Rows from block 7, named by matrix and row number. Each number is 50 + 12 x the weight over its row's rms, rounded and kept within 0 to 99. All counts start at 0. After the name is the row's rms in percent of the matrix's.
# weight_hh_l0_reverse: LSTM recurrent weights, backward direction (gates i, f, g, o stacked) (model.rnn.2.rnn.weight_hh_l0_reverse, 768x192), inputs 117-155
weight_hh_l0_reverse.628 119:43 51 50 56 42 49 64 26 61 50 53 63 39 37 26 57 53 42 76 62 54 25 58 44 56 64 53 43 74 70 59 51 69 54 42 46 76 52 45
weight_hh_l0_reverse.629 103:60 50 56 55 61 44 55 62 35 60 33 32 53 37 48 33 47 56 44 52 45 78 69 47 51 54 63 70 53 27 32 42 39 63 75 29 50 53 42
weight_hh_l0_reverse.630 113:52 61 52 48 57 56 64 47 48 55 39 33 64 43 62 53 49 58 27 67 60 63 28 40 57 49 42 69 45 75 26 42 53 53 67 51 77 38 48
weight_hh_l0_reverse.631 126:74 46 69 56 37 39 41 50 55 41 59 38 55 66 29 43 44 50 69 49 61 74 65 55 72 55 61 45 57 66 40 28 57 67 43 62 51 37 60
weight_hh_l0_reverse.632 104:29 67 42 37 54 36 73 64 29 65 43 44 68 50 61 58 73 58 52 63 60 58 39 36 37 49 43 43 37 67 55 52 40 52 84 42 36 47 37
weight_hh_l0_reverse.633 094:53 74 37 39 44 50 58 48 60 65 42 59 23 68 53 49 48 37 81 78 36 45 40 35 49 50 28 70 67 41 58 52 76 51 81 65 37 61 56
weight_hh_l0_reverse.634 102:76 38 61 69 40 30 48 57 64 27 49 47 54 51 40 53 54 33 52 12 44 53 72 58 60 44 45 57 56 57 43 37 46 48 51 49 53 51 70
weight_hh_l0_reverse.635 100:38 37 33 56 46 53 48 48 25 36 65 46 54 47 59 62 51 65 25 69 45 37 37 37 55 31 16 40 50 49 53 73 49 29 57 47 62 49 45
weight_hh_l0_reverse.636 120:48 42 43 29 57 35 61 41 50 44 28 49 22 45 53 55 51 53 49 32 62 35 29 45 40 37 43 45 45 76 57 47 45 42 63 31 70 60 55
weight_hh_l0_reverse.637 113:32 61 32 25 65 50 40 50 64 54 33 45 50 44 68 46 64 32 44 55 32 53 32 55 57 50 21 39 51 43 43 54 47 34 59 52 28 61 23
weight_hh_l0_reverse.638 094:46 46 63 57 46 30 59 66 60 60 51 63 45 57 60 58 49 45 45 68 58 46 35 56 67 49 55 46 65 58 61 66 65 57 68 60 39 65 44
weight_hh_l0_reverse.639 086:55 58 57 61 45 50 65 38 38 54 53 53 60 54 56 33 30 41 65 47 56 70 42 40 49 55 43 66 54 56 64 61 52 52 55 61 53 42 47
weight_hh_l0_reverse.640 092:45 47 46 28 57 53 62 34 35 55 30 52 45 45 70 42 44 23 46 54 57 24 35 61 46 49 44 70 45 38 46 56 52 22 62 64 37 61 38
weight_hh_l0_reverse.641 113:35 61 29 44 48 45 49 35 46 64 58 30 57 40 63 65 40 48 54 66 45 53 39 40 25 46 29 40 58 39 53 76 31 57 38 68 42 58 35
weight_hh_l0_reverse.642 116:60 41 48 41 50 62 51 50 42 47 39 80 25 53 41 56 48 40 46 37 32 50 67 52 56 53 54 70 63 43 54 43 73 62 67 60 37 53 39
weight_hh_l0_reverse.643 115:35 56 43 55 52 57 54 69 69 48 36 65 62 63 44 53 40 51 47 45 26 27 47 44 44 33 37 45 56 53 37 50 41 53 63 46 42 62 50
weight_hh_l0_reverse.644 118:65 49 24 39 52 57 53 40 51 48 37 54 48 60 55 39 47 49 57 45 69 37 41 64 56 60 50 60 70 45 49 59 54 51 43 49 28 25 65
weight_hh_l0_reverse.645 095:29 48 36 44 66 53 30 54 47 50 38 20 58 47 51 55 47 42 26 41 54 48 48 56 53 41 44 24 55 34 32 42 34 67 48 49 39 46 37
weight_hh_l0_reverse.646 110:50 59 33 55 52 42 70 58 66 44 46 31 57 46 50 46 58 32 78 32 60 58 35 46 27 37 34 46 69 65 64 47 45 43 45 53 41 30 40
weight_hh_l0_reverse.647 105:57 59 44 50 29 23 61 56 63 54 37 72 49 45 38 43 70 48 54 54 36 31 40 57 69 44 31 64 52 70 23 42 45 34 46 39 53 35 51
weight_hh_l0_reverse.648 111:48 72 41 52 39 50 56 20 40 47 47 34 31 52 40 47 50 31 55 54 56 54 47 41 49 32 42 69 68 54 38 33 57 37 60 62 55 61 56
weight_hh_l0_reverse.649 115:57 47 58 63 43 51 56 43 58 49 59 29 45 48 65 30 35 36 40 58 43 32 57 45 39 49 50 43 43 31 45 57 55 45 41 51 57 62 54
weight_hh_l0_reverse.650 094:55 40 60 72 44 52 60 60 53 68 34 47 51 50 34 47 52 79 33 63 41 52 46 46 55 51 53 36 77 42 48 30 65 61 46 46 29 55 63
weight_hh_l0_reverse.651 129:68 48 35 62 40 54 56 51 49 44 41 71 44 66 63 68 52 74 45 60 43 29 43 48 46 36 49 24 42 56 64 63 52 26 41 48 34 55 44
weight_hh_l0_reverse.652 109:46 40 53 49 50 60 43 60 30 60 41 32 48 32 55 47 39 16 42 57 43 56 43 48 56 53 47 39 67 80 49 41 66 62 70 60 57 57 68
weight_hh_l0_reverse.653 083:56 52 58 38 60 54 42 53 69 38 39 49 47 50 58 42 52 37 41 64 61 46 42 61 50 46 47 58 54 57 61 59 35 58 71 36 51 57 61
weight_hh_l0_reverse.654 094:34 49 52 41 64 51 35 47 43 54 36 44 63 44 74 43 51 50 25 29 47 68 42 62 42 44 48 35 48 40 58 50 41 44 56 64 63 50 62
weight_hh_l0_reverse.655 099:32 67 61 44 49 46 33 42 42 48 44 47 40 31 55 47 53 27 24 36 59 44 35 35 51 42 42 53 57 45 51 52 52 43 56 63 44 48 39
weight_hh_l0_reverse.656 099:49 52 50 51 36 35 65 35 70 44 52 47 53 61 72 42 43 63 75 61 41 27 37 45 66 49 59 51 52 63 70 61 39 50 57 65 36 43 46
weight_hh_l0_reverse.657 110:40 63 37 61 33 51 49 33 60 58 50 42 65 51 38 49 60 52 48 51 61 38 29 40 41 32 37 17 49 62 60 64 43 46 54 53 56 69 32
weight_hh_l0_reverse.658 115:41 32 46 61 48 45 58 58 37 65 59 45 49 43 65 62 39 44 42 48 48 38 58 33 43 45 43 27 43 34 45 63 50 68 49 54 45 53 34
weight_hh_l0_reverse.659 108:47 53 50 49 32 40 48 38 57 42 34 58 42 39 33 42 53 41 63 47 63 67 42 52 59 35 43 34 56 45 50 76 53 61 26 71 29 32 57
weight_hh_l0_reverse.660 131:43 52 57 59 61 64 54 63 56 51 55 59 65 41 37 46 59 43 57 59 51 39 57 54 40 69 65 51 53 52 50 40 71 60 46 53 24 59 55
weight_hh_l0_reverse.661 106:35 55 39 39 60 56 57 58 40 41 47 44 38 45 57 78 65 56 44 47 41 43 40 42 45 47 41 48 40 52 63 56 61 20 50 18 59 60 48
weight_hh_l0_reverse.662 120:78 44 36 73 53 51 54 72 40 49 85 39 36 41 36 56 50 60 42 61 40 53 57 46 61 36 55 42 59 47 51 52 64 24 36 40 40 51 62
weight_hh_l0_reverse.663 099:69 59 25 46 57 48 41 51 42 55 53 43 38 35 50 52 48 49 59 53 54 29 40 46 39 34 34 52 64 57 74 83 68 41 60 32 53 45 34
weight_hh_l0_reverse.664 093:39 58 35 56 54 40 50 48 81 57 36 47 63 43 41 53 56 65 61 65 40 37 41 59 45 57 58 55 54 51 50 49 53 53 45 27 67 65 29
weight_hh_l0_reverse.665 094:52 49 57 44 61 50 52 33 40 65 53 29 57 44 34 48 56 44 44 50 59 44 53 47 65 42 53 17 41 52 40 60 29 56 51 42 57 49 42
weight_hh_l0_reverse.666 079:43 57 33 57 67 48 32 59 56 41 59 52 49 63 50 41 50 72 68 46 42 51 53 45 40 39 55 60 41 30 30 56 51 45 46 38 37 48 56
weight_hh_l0_reverse.667 149:19 58 42 35 65 42 50 45 50 41 41 51 67 51 65 70 58 51 43 62 52 43 31 40 42 42 32 37 60 59 72 58 47 41 57 47 51 51 17
weight_hh_l0_reverse.668 096:33 36 40 54 45 47 41 29 33 50 31 49 62 34 45 51 41 48 52 76 47 38 74 39 74 45 58 31 51 58 60 58 49 47 55 60 54 56 44
weight_hh_l0_reverse.669 105:43 68 53 64 55 22 20 47 32 43 34 54 60 55 43 50 53 38 49 23 41 58 47 46 50 42 27 53 54 53 28 56 60 60 59 45 50 51 46
weight_hh_l0_reverse.670 088:38 50 57 53 53 31 32 44 47 61 43 64 44 62 45 66 44 55 49 38 64 24 37 46 39 50 41 35 45 52 37 39 35 48 53 50 54 56 46
weight_hh_l0_reverse.671 108:66 57 50 57 55 43 61 73 42 47 56 25 59 44 58 34 55 47 49 19 62 55 61 52 47 42 44 35 41 47 56 31 49 53 48 48 42 57 71
weight_hh_l0_reverse.672 118:36 49 45 30 63 57 49 47 75 52 59 52 75 47 62 50 52 51 57 49 64 41 25 29 42 46 62 46 65 37 55 48 28 40 56 43 60 59 37
weight_hh_l0_reverse.673 102:33 46 44 53 52 52 21 43 79 46 41 75 37 38 53 63 55 41 40 44 36 44 49 49 73 46 41 49 67 45 58 33 51 40 74 48 42 61 53
weight_hh_l0_reverse.674 099:48 49 51 52 39 42 47 29 60 52 51 64 48 54 56 37 44 51 52 29 56 34 43 39 41 53 56 67 72 65 55 58 59 39 42 67 61 43 47
weight_hh_l0_reverse.675 105:30 38 40 59 46 52 49 47 40 62 40 28 59 40 59 48 41 47 45 42 54 56 45 45 43 44 39 43 40 60 49 62 37 63 62 53 48 55 48
weight_hh_l0_reverse.676 094:67 49 64 34 28 40 59 51 53 43 49 05 49 48 55 37 40 27 69 51 45 56 63 53 50 50 42 61 27 31 71 55 48 70 53 59 72 44 56
weight_hh_l0_reverse.677 101:29 63 62 39 60 39 38 29 49 41 36 49 48 49 63 74 64 31 47 41 60 41 35 65 57 46 54 52 44 59 68 57 46 34 49 61 27 47 51
weight_hh_l0_reverse.678 092:44 60 62 41 37 51 76 51 55 27 19 47 31 61 50 65 51 43 61 45 66 52 32 50 42 47 49 46 55 55 58 74 43 39 57 36 73 52 29
weight_hh_l0_reverse.679 103:40 44 29 56 57 61 53 45 56 43 49 37 56 56 52 35 25 42 50 48 54 63 41 66 70 19 36 52 49 40 46 37 58 48 73 41 52 55 64
weight_hh_l0_reverse.680 106:46 60 54 61 31 65 58 40 42 44 51 33 46 56 37 42 29 62 41 61 58 35 58 55 51 31 60 73 44 47 50 63 46 54 51 66 38 39 39
weight_hh_l0_reverse.681 086:76 52 31 73 59 48 56 65 70 48 45 38 44 54 27 38 48 38 52 41 54 50 77 48 50 46 66 49 44 51 51 49 57 42 36 43 41 46 62
weight_hh_l0_reverse.682 112:61 45 51 58 44 37 38 42 47 44 55 35 25 70 64 33 48 69 35 35 39 46 58 48 59 43 30 46 49 35 49 38 54 41 49 54 70 57 62
weight_hh_l0_reverse.683 137:51 50 24 20 21 62 75 29 25 45 32 27 44 53 76 51 45 52 31 54 40 42 25 44 33 35 37 47 38 37 61 54 63 38 53 37 54 53 52
weight_hh_l0_reverse.684 095:55 48 43 44 49 35 55 62 38 67 58 50 64 75 35 39 60 59 40 61 51 57 68 42 49 49 37 50 58 36 38 25 49 70 41 55 23 59 58
weight_hh_l0_reverse.685 112:54 67 72 55 55 52 53 50 39 57 39 48 49 45 32 51 52 49 61 64 68 47 40 53 62 47 34 68 54 62 55 30 49 63 61 40 61 59 63
weight_hh_l0_reverse.686 110:58 42 35 59 54 63 49 54 74 46 48 74 55 61 31 29 49 59 58 63 32 45 42 43 43 37 50 63 53 53 36 45 60 51 50 64 41 42 47
weight_hh_l0_reverse.687 103:47 56 50 45 60 51 44 40 51 36 68 50 40 46 69 50 44 69 58 47 25 82 55 57 60 35 36 51 47 47 63 53 41 37 56 51 45 49 51
weight_hh_l0_reverse.688 116:45 53 44 45 60 49 41 42 32 59 56 61 65 44 21 44 56 62 50 55 48 47 48 42 72 45 48 57 73 33 29 32 29 49 43 61 55 54 45
weight_hh_l0_reverse.689 119:33 39 34 40 49 30 47 40 50 58 43 64 47 43 55 67 44 24 37 56 56 57 61 36 50 48 43 46 56 63 39 45 29 40 51 61 63 48 46
weight_hh_l0_reverse.690 106:51 66 58 47 40 37 44 20 27 48 38 65 38 45 54 66 67 43 58 49 57 41 38 64 35 65 41 68 52 68 44 42 61 55 63 53 44 50 36
weight_hh_l0_reverse.691 112:31 59 63 41 63 55 67 43 51 52 49 43 35 36 65 61 47 33 60 60 65 29 41 43 49 35 56 56 76 68 58 55 51 44 50 56 50 54 25
weight_hh_l0_reverse.692 106:34 33 53 44 54 45 61 42 60 73 30 52 35 43 47 82 55 35 58 36 38 64 57 51 35 40 42 36 33 58 22 35 35 48 61 55 37 48 33
weight_hh_l0_reverse.693 097:58 61 40 41 43 59 52 45 66 54 69 37 43 53 52 33 55 49 62 60 54 45 53 50 66 61 51 77 54 61 37 31 56 30 70 42 58 52 69
weight_hh_l0_reverse.694 080:46 43 40 47 56 54 52 59 72 50 45 29 62 43 50 58 63 43 42 54 52 76 49 47 69 71 40 37 49 73 37 62 40 52 33 52 47 56 69
weight_hh_l0_reverse.695 114:44 46 42 52 49 49 21 50 55 42 46 64 54 59 65 42 50 65 37 46 44 33 28 53 52 43 57 59 53 57 64 40 33 38 57 34 65 60 38
weight_hh_l0_reverse.696 106:52 54 38 58 54 62 70 50 48 55 66 53 55 67 54 53 38 52 54 55 30 47 47 43 49 52 52 64 56 49 59 67 68 50 69 47 80 49 49
weight_hh_l0_reverse.697 087:48 44 67 64 46 44 66 37 47 46 53 18 34 43 43 23 40 50 54 70 82 54 44 53 82 36 43 48 44 46 70 53 52 54 45 66 46 25 62
weight_hh_l0_reverse.698 085:50 37 50 51 39 49 67 39 44 36 52 62 54 52 53 54 65 24 49 53 51 64 49 46 34 46 54 50 50 67 61 38 52 40 42 63 60 35 57
weight_hh_l0_reverse.699 116:41 67 35 46 70 60 40 40 53 37 58 48 35 48 59 23 58 51 40 41 59 50 56 67 47 49 62 63 57 51 66 42 64 51 60 59 61 59 51
weight_hh_l0_reverse.700 093:41 50 29 38 36 41 47 50 54 66 45 54 64 39 57 36 71 53 53 51 56 43 48 54 58 65 49 45 39 31 71 43 62 55 60 32 30 68 69
weight_hh_l0_reverse.701 113:52 71 42 41 48 49 50 47 48 53 50 68 75 46 57 53 64 48 71 63 68 53 54 39 63 61 50 56 58 69 50 43 33 46 62 37 59 65 35
weight_hh_l0_reverse.702 105:32 35 28 45 49 29 47 42 44 45 56 53 53 54 64 59 60 41 50 39 57 44 51 38 48 40 30 42 63 62 58 62 41 40 53 54 72 58 42
weight_hh_l0_reverse.703 098:57 52 36 52 58 33 56 66 40 62 52 47 38 32 35 42 29 42 30 34 47 48 41 42 49 37 42 35 47 32 55 46 37 33 39 55 65 40 39
weight_hh_l0_reverse.704 102:75 63 45 37 27 61 27 46 32 52 31 54 66 42 48 34 36 31 50 62 59 72 62 37 78 30 36 64 52 46 22 36 59 54 54 66 64 25 61
weight_hh_l0_reverse.705 099:43 56 61 46 69 39 58 38 51 35 46 50 45 51 46 74 56 59 54 52 46 59 36 70 39 37 41 45 53 41 22 59 52 33 54 32 63 32 23
weight_hh_l0_reverse.706 101:54 31 35 45 56 51 32 54 52 54 55 47 58 31 57 55 53 58 56 43 43 70 24 38 55 39 48 54 35 43 55 71 47 23 48 39 27 62 41
weight_hh_l0_reverse.707 094:55 50 36 49 22 49 62 37 31 47 34 38 58 69 44 34 44 57 36 73 57 45 57 52 46 72 53 76 52 36 49 37 45 55 59 51 59 41 49